Rows from block 2 of a small image classifier, named by matrix and row number. Rows with one number belong to one neuron. Each number is 128 + 24 x the weight over its row's rms, rounded and kept within 0 to 255. All counts start at 0. Numbers have three digits each.
Before each neuron's rows are labels from the 100 images, of 14976, where the neuron reaches its highest value: "responds to" is what is common among them. Only what is clearly more common there than usual is listed. The data: rendered landscapes of hills, water and sky. In brackets: how many of the 100.
# fc1: MLP up (model.blocks.2.mlp.fc1.weight, 288x96), inputs 0-95
# fc2: MLP down (model.blocks.2.mlp.fc2.weight, 96x288, transposed), outputs 0-95

responds to: clouds (93); overcast (89); snowy peaks (35)
fc1.238:139161093141155175094087142138122181080100140133175151126133158150125135113113131107148122118128099111151140077156150165120167082133144100178153098149141108143152157144137153148150131165149142114122125125132155094112110119106153144124146139152130151111137113129111171140129126130094180120
fc2.238:130144127128111081097059116087149164068100115131166084113139089135133137113131135143167153116164108106117118150128110126108135136149122135116100109106166113172125143149118127150115114087134169141082098128153108111111099116137114118108137149118149137144177140142160114115123110138097127178

responds to: water (76); noon (69); desert dunes (38)
fc1.49:134149166114145111177135160112150102094123162153080157178123137082070103143133124150121106164113174134137103109129128126114135080178164127128097130110146145136105148156140152129082126127115135126141134171147112174095142126123089109140131129133157097129128125158126097133131151154151139142
fc2.49:083128113115096117112117144173131056130145141174159158130140154142145123117128151080126131132153172090142121122146123131134129138106135128126069068127099127096139142141115115166088068132171081113102124131117131121132127164128131112157118134131147114138113148151118139125100111157107160149

responds to: water (81); overcast (72); dark volcanic rock (55)
fc1.59:139117135117109163126102112120131136080127151180098105118156095110096149088099081058123112133101166128142103120078099118176138105121110129106154121099174127154117131129120102136098161122133129115136150138147080112166130146140152157160155113143115132106123121123126131124112077123127146101
fc2.59:119176151138123143109093115168115145144174156177124103127138103146131132065145110117127123155142121113148100100086116142122154138147139133127129100171106112106147128132139123182117146087156140084143112140132137136134143154128127137080085124122130144147118100127171165092062104108126121121

responds to: water (91); desert dunes (77); noon (76)
fc1.75:147170098141104109105111102100127129144096121102128081128111114136117109092142163108119100131135134123110109150150153165120165127162126139118132109116135136102125114140166155142131146159111117128167125140156084090141106172106117135103104093104190117141108137149134200125115148147171172122
fc2.75:121127115159155080133075152086097148119115148115140135114084128146134114173184135105159125139138121067122154163139140109131152115152154146104126141162143084113136130135137110104088120151093120150101119108122098113097148139101127143121120104122109137161154165110160164128155131171161110108

responds to: clouds (95); overcast (90); snowy peaks (79)
fc1.254:170118088145115147088108115077154153086148106106110087138124114148153130110151131150143116149137152153121134098133104121120168097123166139168126136130126096103146105166166088100107122117124121112118124128183149137111114118095121152158136106123081119179160136128126118174076130145137113125
fc2.254:142192121140082096150078121135143094096143118117089115111144134115099126102145097125137079140126132110151112122133137108123106117123115131175161149148108114153119139158121093192177111118177169130133127113153079124137149122094105116123118132094131156160154130104154103127141130146131121106

responds to: clouds (99); overcast (97)
fc1.163:125118138139131195120082143132128174112133122100166134160116140112128108118119125149135131129089110114122164113174133094095106078155140132157108120125171104166106124140141118099124108124114096100124148129148084122095146152108137110114119093124110150143171130134146194165082136160146126131
fc2.163:120130101207171142131099082158170127078115103139118146108126136131099128101140103170143114134124138109124141132107145062148094145133158113116127136196146105146111133152120127157123116132144139127115144120152136151120141149154132132104120127106126128178123108128153152103139073101092110138

responds to: sunset (65); purple alien crags (41)
fc1.215:130070133143101104139139103107151094124130158148118153152116085111120127134122113117146139140157110136135143121077113100108120154146089148101123160099114096111132122134130116136122120200132095143119148126127139089109128153120109104135139127097147144141125117080165098074125117136194086085
fc2.215:148113189166119137116119108088108168081137107144125131128153140117140125070121078121161115151152142095117139141173136132122133087123139137093126114072119091111077121122124150147136171127101170111127172144132140166088118127135130139130094103157139109126114138114103114131142113120160107118

responds to: clouds (100); overcast (94); red mesas (43)
fc1.115:129180125139123118096098153154128135116115087093151140126143112132150090127139151128129118116154136103147129082155119114130114063194125137151157137148108107108138124171173162147172079136142163134124127098117130074079145101134135139144125129128112139138139109174129106131096139113140147105
fc2.115:153144124123164088090072120086133143121119131130169160114142112102164117143140155129152130112157131097106120175188123122113103148171155163158131130140114085130111120129119138190090116131137150132126154116165122103121127140132093140115151143110111136134154125170116161118157156081119138151

responds to: water (92); green hills (83); noon (83)
fc1.44:113114137156127148120184119161113118111132104083104081137138106138125125116123110163154109099111162150110123082130141094138182067120108098076144133123092149149132122168119107115105120073117136158111161110124120106119131099118099121149109124156173136127102147148141128127114148148148170114
fc2.44:150137117151112165088128157127122135164125102097148088119208109114128094108114137123128101106159148157146115158141124087130148121135092133175107106143063132104136117138163130145140114116114119138121098138161143144121088136160105118140134123150152143156138121084105184132140128092130128163

responds to: sunset (93); water (80); red mesas (34)
fc1.83:123163130132132119144105110144103118089116126166128138168118111116084093121125127123134134133141087110118123129145153132138106140101135121097129120138109145072151119088106136124137142133188122177143093130172135160141149112164139165078094128085170150119098105104130065098143140126141138154
fc2.83:109122146174142104143103120147140102178148085113120123120114162156102136144124110157127109111108088149115131123120131108157102138131098109089106134115167156138110131158141138085171104146138099163120146137132153140142101085140103090142156114117141130125080158089171125089120090109176119148

responds to: water (98); sunset (93); red mesas (50)
fc1.273:145142166144134111138095152108111136119145124177129158135092127150138082091164152126126140105179166084124163116159099125112171161082131131114171133128142095141149107137144129134120121160114125132084134180111130118127144127179078107121131146135148112125091158141139110102119116162158140126
fc2.273:103157115117065136103170145115130174185107122111118179115108145110142131116118157121165137148144128161151154111128156148160083121148126149151106114108113109168112101077133122137129151096147106110149173146106119127111152121148102082141143089155117133088100138133146123127130145119157148105

responds to: snowy peaks (65); noon (61)
fc1.213:174095165162122151158107146130120110136129127148082146116096132122116118170149148115135144177120130155165170121142140147151144109152128157158162141104076129200142142111149126147151129157117110153143098125133087139120139155115121127163161129087114125105128125095080106088116136135109130140
fc2.213:165091150200081145096135125127160169135147160100099100145153119125156082130175091118132124117139121128115107155122122112142153062115175111163145120145114128112113103167129133164132127128080115140149126096142134142102131121133125175112142130097133125136127128114164134136110099146098125147

responds to: sunset (83); purple alien crags (79)
fc1.19:118147143117145095123154145069089129096129145130145131131090117125105071120185104110109148116127119134121095097166120165138142124094115148155128121134081150095130145142101131089086130135120183131167130127115155120126116100113132130114171108152152121142135130129078154117129096176134092122
fc2.19:175172150117115119157131136148122122131138075078156148117105113169139107152142193130120129153154130135124170124123116136132113139160137125104157095131116106139105108164156107121094128114144128128150113111109094100086120129175095094103123163175129104142113153118107133137154143137179151101